A small image captioner, trained from scratch: 64-pixel images, encoder norm layernorm.
Rows from block 5 of the image encoder of a small image captioner, named by matrix and row number. Rows with one number belong to one neuron. Each number is 500 + 50 x the weight over its row's rms, rounded and kept within 0 to 999. All counts start at 0. Numbers have three digits each. After the name is the row's rms in percent of the matrix's.
Before each neuron's rows are labels from the 100 images, of 14976, where the neuron reaches its highest value: "lies over" is the class under the peak; "top examples" is what is common among them. Only what is clearly more common there than usual is listed. The data: drawn branching plants.
# fc1: MLP up (encoder.blocks.5.mlp.fc1.weight, 192x96), inputs 0-95
# fc2: MLP down (encoder.blocks.5.mlp.fc2.weight, 96x192, transposed), outputs 0-95

lies over: ground
top examples: night; bare
fc1.137 076:487533494363480459475479510571475416471497486439523533474517541373463493446529443442521513534456515531496523515503524521520561624450527634498474472477569500490373618534552430502460500504477558518494509434558523514479530457535484484535511445480433469449492469508468558512554551582522436639
fc2.137 089:454486515578503549568465499476495527545574494533474492546619573612537534451476447510542562532490505541514569447510518498521377455529543439481439557510456455439530511420377556467497479494569504429473526555483546518602370578529504500503519499541494495564529500465472489477473416463426482394

lies over: wood
top examples: wide; two-way forks
fc1.184 076:568483582507554529480412450511427555482467520541542554363430510535532453516496494532578451551429460517630498561505581497528529405449477470505535441472462525468528504499469462551578508514437385519491457408507435446554516569494471438505418419485584509501541567469470530510557520509505562549
fc2.184 079:521544475543525535498532481557470472446446460547457429582572534479491447458563511561541408468510503378504586555418460438530509603528520584500475445493494458444582474479451479542517489511513490523533563489532569580464514467443530483484529444569355423466511418588443478519530477565480480417

lies over: foliage
top examples: white flowers
fc1.54 126:495494501451453539494433603547522545560367468416481488501510507446502492437461577519507464507519513457493536645538521474484469544401477566478474582452522578535449541462499451481535473452459424546587453514463575511515451510568514481488492574356467565494580441465542542520527459425553491490
fc2.54 133:450454472501548462546516515415505525469491555527525491507597466465493509407476552545531521566546537440542522464540325542431533595440518512525430443476446550430527542517546480488481495395401494560564540586475522476586570558507540508494416549485517508495463468494425452537473521518616476487

lies over: wood
top examples: two-way forks; wide
fc1.181 138:491545496605552483518361558516444449492487528473536391495524478428510555489531486540458438514540525486477501555529480461496511460401576497610545545382501491478420481484463457547401556549500517519507605524517392562504528538513453470525457498501393503510574549590509538487560485413489487526
fc2.181 115:517451528452525445485530482452459587533485464544509593534460559525505623493428585476612543526456494461409522457469544525502457475551469458411475474511542396519479480514548553438551447532454497531411524441531398553423493507425557512476467393523583482401519474516549460484514447539490530561

lies over: wood
top examples: bare
fc1.5 126:528459587509529465417583433481488515516481531533517507484534560530473483442540479553492548508597555475620490473467528466472546412521464471345477555456595521407556497476503566466559445580446425499483429502602591458519470441474447541443499452529520501452483442467503463486570544506511504585
fc2.5 121:496518550568482484395452510481509504438505594531526461532507479532545552463513437443468497407488519465468399528578525547467513568463649484565551525461542541453564458559475520533467471409412644538428504528490486535377547508437510558529522488534534444538566525468433473495520451451522485497

lies over: wood
top examples: night; narrow
fc1.59 134:482493410538426481487539524525443492507487571531508502509485550496481566486434458398545479450526512550505531486395511541472448479442537521423557511501468505505411477583473489515483480411613533509506531515397517467559465613436510570439410488477598519479542559605507566460606424471546545513
fc2.59 119:496541516445530517451484497429480616496452572547458474485456586560498480505512524460490491517524530567520588562530524578480505537551559500504537529387538592426470375446512586496520518534535528524393448492581530410425531556518444411509376526437538546514477535478530466511514459514418483515

lies over: wood; foliage
top examples: green leaves; night
fc1.30 124:509503479459525481428497445439449534494589531478481523494442497532459569502530481474549412479524509468520474532432475567386495505631588522534491484443508475460456552391452643567398528506559502438516406497580512476455470462485555566497508490597543527420513542532443488545477520475578544534
fc2.30 131:511497534555564507516451561482542502413429522454520522598473419530511471557499447513468417555548570542484522469659498457531505573427433548548572523499663515503506439556462443504483515527430543514512517452500519458532552496446454479425484396464488461520466524522527525445498505421495383501

lies over: wood
top examples: bare
fc1.93 117:541493561485522541494514557542434548469493512466514495459374492455509400577435486493479438562509528481534566501465461448462542514503462478496370551456564596474560558510527586496477473449477457481554578480543503546592420493382476489565460470502549487413580524396524495409521503540514582506
fc2.93 116:553490434551466453500546464453631486463427527444487542482515481428497616477500494487560506435421433510539495429528458565518520441470427441510541493546531499473403523506470580583551503530335556584514481508485448533464487450538502501497485506590547485521496440461473503617547554535581489518

lies over: foliage
top examples: autumn leaves
fc1.136 108:493481500484552524481544612552394495477505507539500425500512486584446535488574542514487458462469474478559496558447495490650514520395483530533458476512497522505534452501504559476497516473456512497555600515531437490573315495469483427433432528540604370531494519489459508512501482483520443562
fc2.136 124:525563460555464526499523371505479476441561499491585557451499457529446444510590460535624535497550525423483501534550471505531503531553415453476511501463517589530457476557461415444573587416518469427477431491492488485465492479596595475573525433494443556542486448411514564528480552575499472494

lies over: wood
top examples: two-way forks; leaning left
fc1.114 126:462492502530432513563476560432478527467477465554575554486458541528483483470524555470510450491508512576414493464507485493430647542506465431484449474474507498543474535511541542559572454486578616445598573487526438476519500532543568520399447453462532463502510453520448564467437415408537590399
fc2.114 115:482576469590535466546448497598486517532546538601540520512491516484492520471504446614561521374388538431524455518493506395503476477528448453478405478441502447465457457503533577466470503581495494580565603492537513531411496493409484521513495502510502619488470530454502470432429474530447474544

lies over: wood
top examples: wide
fc1.146 116:442531566465495540614494552471608463426502494414468488455430532530533519489431543478502523472441527408475578615546476408498463454545413429488548546469571530528448568461543542469492413550470563483497532479481518573498532475454477435590525534556556541480584467453428513472501436496552429529
fc2.146 116:514490398531550476503526515640417435549529467548381552474472522510486480604474503495562453487553500524526562476536431483528509513478568478600469521424495516372479443465567554428538478518460513432499508429522565498494525554514486515544373483495542527414529601546481520555537447444485535511

lies over: wood
top examples: wide
fc1.120 138:428626500554571508523544580432388527471485439534499479460486566527435544481591470493470517512556484549492505519533459532518529444533568468403582495504514507403440417474557503468470515407510488474496441450553478439478536562550542513495448488551602590515508425452535514441566438493395513537
fc2.120 145:460592485507514463449519453459385485538486453428464462488519500392511577497486511454455654498528540533495494429513472496447447485544507494549484489585570488619493459455507492557588507436495562473528557579520448524435425459474462575538523482572447470524419420562500501560543602532512475499

lies over: ground
top examples: night; leaning right
fc1.125 116:525538550485484476491521426469480469445452497541502533519487487535478497438453374433598505578417524549547486483502492552494549611497586567456395535437589567533496479493452466573464474506467547456483490548571610408516512466509473537470437474478531513543498537476420529403488497416510437611
fc2.125 128:420486511452478572537568444545497395442505504425463475518539448532502567539476597497477460535542458525554469493490491567512516415427592572537583524552419525487475531526442527536476466544449591451507562502470418523517490582570490468538558553512400363518540486465535415548463576486476529513

lies over: foliage
top examples: wide
fc1.83 072:498446479573465433443566545495445470536508434554646376470582537458495558505464527475584442445481469445468452483453480494466494575546397544489515505531501516589547483469526398574474469461499459556492563522540512470583436475544464576560479454486570434449487537451470538506544457534473578554
fc2.83 067:492552505452510541582459453548507547463459595475465593519464464513526427473479516544444557550442531497472609495543563506561497425453574453505496503449517475378440500554453607472529566548534525419529437505470531516414579532492581432465539569464472549504545466565509502466534496475540385422

lies over: foliage
top examples: autumn leaves
fc1.41 066:554494475489576512473453461555486510437621490518604474448459471603490590518446452485545502451542516521531497502552471431555461530524466470545548459458455479498477437500517466420434550510443499393464496579440455524568522427496509556495462527379567518488457584473552466564533518514487659491
fc2.41 071:484435461471507459431494484480504613548419499499494541474448491437515465443628553494473471489389472542485490452487565524527486483426455496586453616438480512555495538509520534615527499502562483581601435422504480466391477510513468485490454566525453496523500419523499586440444479544458415458

lies over: foliage; wood
top examples: autumn leaves
fc1.170 109:486513480489523470598449527504496589508417553587495519501492464551580474440464550585547515526483581444546453468449555467470545545493476509430494523486556534451496445502433515547514500381553514465457449504450513471445583448472406538499548445491537448507533505391470542668492532523579438429
fc2.170 107:465430517515548515502439448498472519523511481541476501420639521518483485421492454448446581470546474516578494541568432569512403508521492382514422555577482504502432621479555523441477475559511485481494571515562555566433451460615513494452408499542492516516476550564479488384513515509477506535

lies over: wood
top examples: two-way forks
fc1.3 124:468533510479403532524527593487496465399530505579442410553500533430437532521503464523533464508593428487538462522529524451466516535522582489521593546493483563629455463444444451500519452506561530472514550524416456533568524546383420410426590414471504459449531524498525483468515502554502520552
fc2.3 135:448484469483449498491458549466486553580521558414467549548394490494504576493526538567551465479456576576451473506540467439474602494521476389490473539497629497439534541560560430443448486456607499485524459491514426456441527530498516525531557506443563571496473496385488473399462487427559505521

lies over: foliage
top examples: autumn leaves
fc1.90 138:538577485473470512471528571532450502520422441454470458392521502477468540525511348546456488559584490484459552490494505580491456581495579434435586438417487553552501413524474528459632520496570470411481519478528474527526563496490553454564513562499561542453485462507416501561451492495450560522
fc2.90 135:422467413528603508576491587429580448468498520445490469573592492493445425575503549504506488521454531495431464471508530474509514471565424598513496502523501465502504539512535508514422478493439537540481487487433458506614577455448500421618566515493463585505510508514386524563437456471468428560

lies over: ground
top examples: wide; red berries
fc1.63 100:649477489435405497453567437426463428596500497499503510389507459515481541500487564549563510498535509506538510525544501456338458535469493438513437472528579484532499481491535494489570446457457503577526607474522518455524513529532403532412473501581498527487489497501493557466436515501456601574
fc2.63 086:415582548578584534576503512548572538403479533475453521633506517463566539497512420362445498433490471489465460468481458517589589460519466493499510542412397477491477511463430475518418563486518491511468478543476516551482511415504528432549512437424509487536523516529539500492573440429511432505

lies over: wood
top examples: wide
fc1.106 090:559478474518573468504528542522482411526558506473533572515586461499482515502487524552497549492437462540599534588412539474465450364424526488512529536449466559498413485504473584489507528510502452446518505415421515523492433462359551598606435447551461452430465523464507536555544512470507471536
fc2.106 087:522503499533446454560517528578508541527336512556495464492383522536474498492438498445502448475489510462403562487524520477473522595502462343497463541510364456586521482459575475588540502466533520521535510528523369455502469567551542502435461508493497524503552445566510479527576473495514470489

lies over: wood
top examples: spreading
fc1.74 103:510512522479507513469469538542487509538491610452600511471449435522528467421500373505435434477539587580458478432529470485482509437526538555490522527489499533549550498406452527593558572481518516421439478481555518491401589478488531596464470480487513578564615411460425439534502492478447498539
fc2.74 091:360543507543531504454490473431505464499461495515449526508474582568412517397534471518534546555482476492493548581505511574537495617546420449467531497495570523497511435586496519493515484508456534488439485577623558500415391531538496456469541535487562482558536486428444511481463512444375553490

lies over: wood
top examples: wide
fc1.139 126:531535469502457517461535493482440547483550485424511471551450518629522590548520444506529456542548422564573513543497587552489516520404574454517560474469452468457551497524403408477485493480395539483470485407443504443535517526441596526399480426481542521509527465492440509636479457498545550481
fc2.139 121:524425495487617456386517485485453452564500476509499480459482442458452586603481516457520482410529457399525504432545471455561454447590450557536478509467405506479570512421469602489567524475542500464476535543537518511510540477471466502566517515496457500481566593462511471405455639483519516553

lies over: foliage
top examples: white flowers
fc1.112 068:420464597476497462549556531463571584550496523527422526523618557481539431462436570545459478468591578474523522534517483508483480372473570520453429507511482520556472367496518506523480544580416445486503491390519474472458453495511462462510475449483511423498555565521523471475501543528477626516
fc2.112 071:578502412478466486528476488476461476431467459483567521445442456476492540492528481453560460510393444555482465475476477528472532578571460548483527546496541486401571592527446443434529445481588561547495549616469541473550559469502499519530530531527454636465410472450423486518595505468603455500

lies over: ground
top examples: night
fc1.24 061:521519505470577522420467458496582515558457596475490562525521522376524510490482546544488461577468578523545540620499488487509474409505529488534460453358540489536462523487494481462510538506535501508480493401502522450414474558415464433576479514480503392469403491528540574416542540484487493602
fc2.24 068:538482524501426495582537540450448449457495441499509458550511506566544499512543460464542567428595440493458474423517498525398519587493443510414517544575432485410652514486430508539531497471447504480520481574507492455546543464525512533446504416495484585496588513473432416524471531435540568405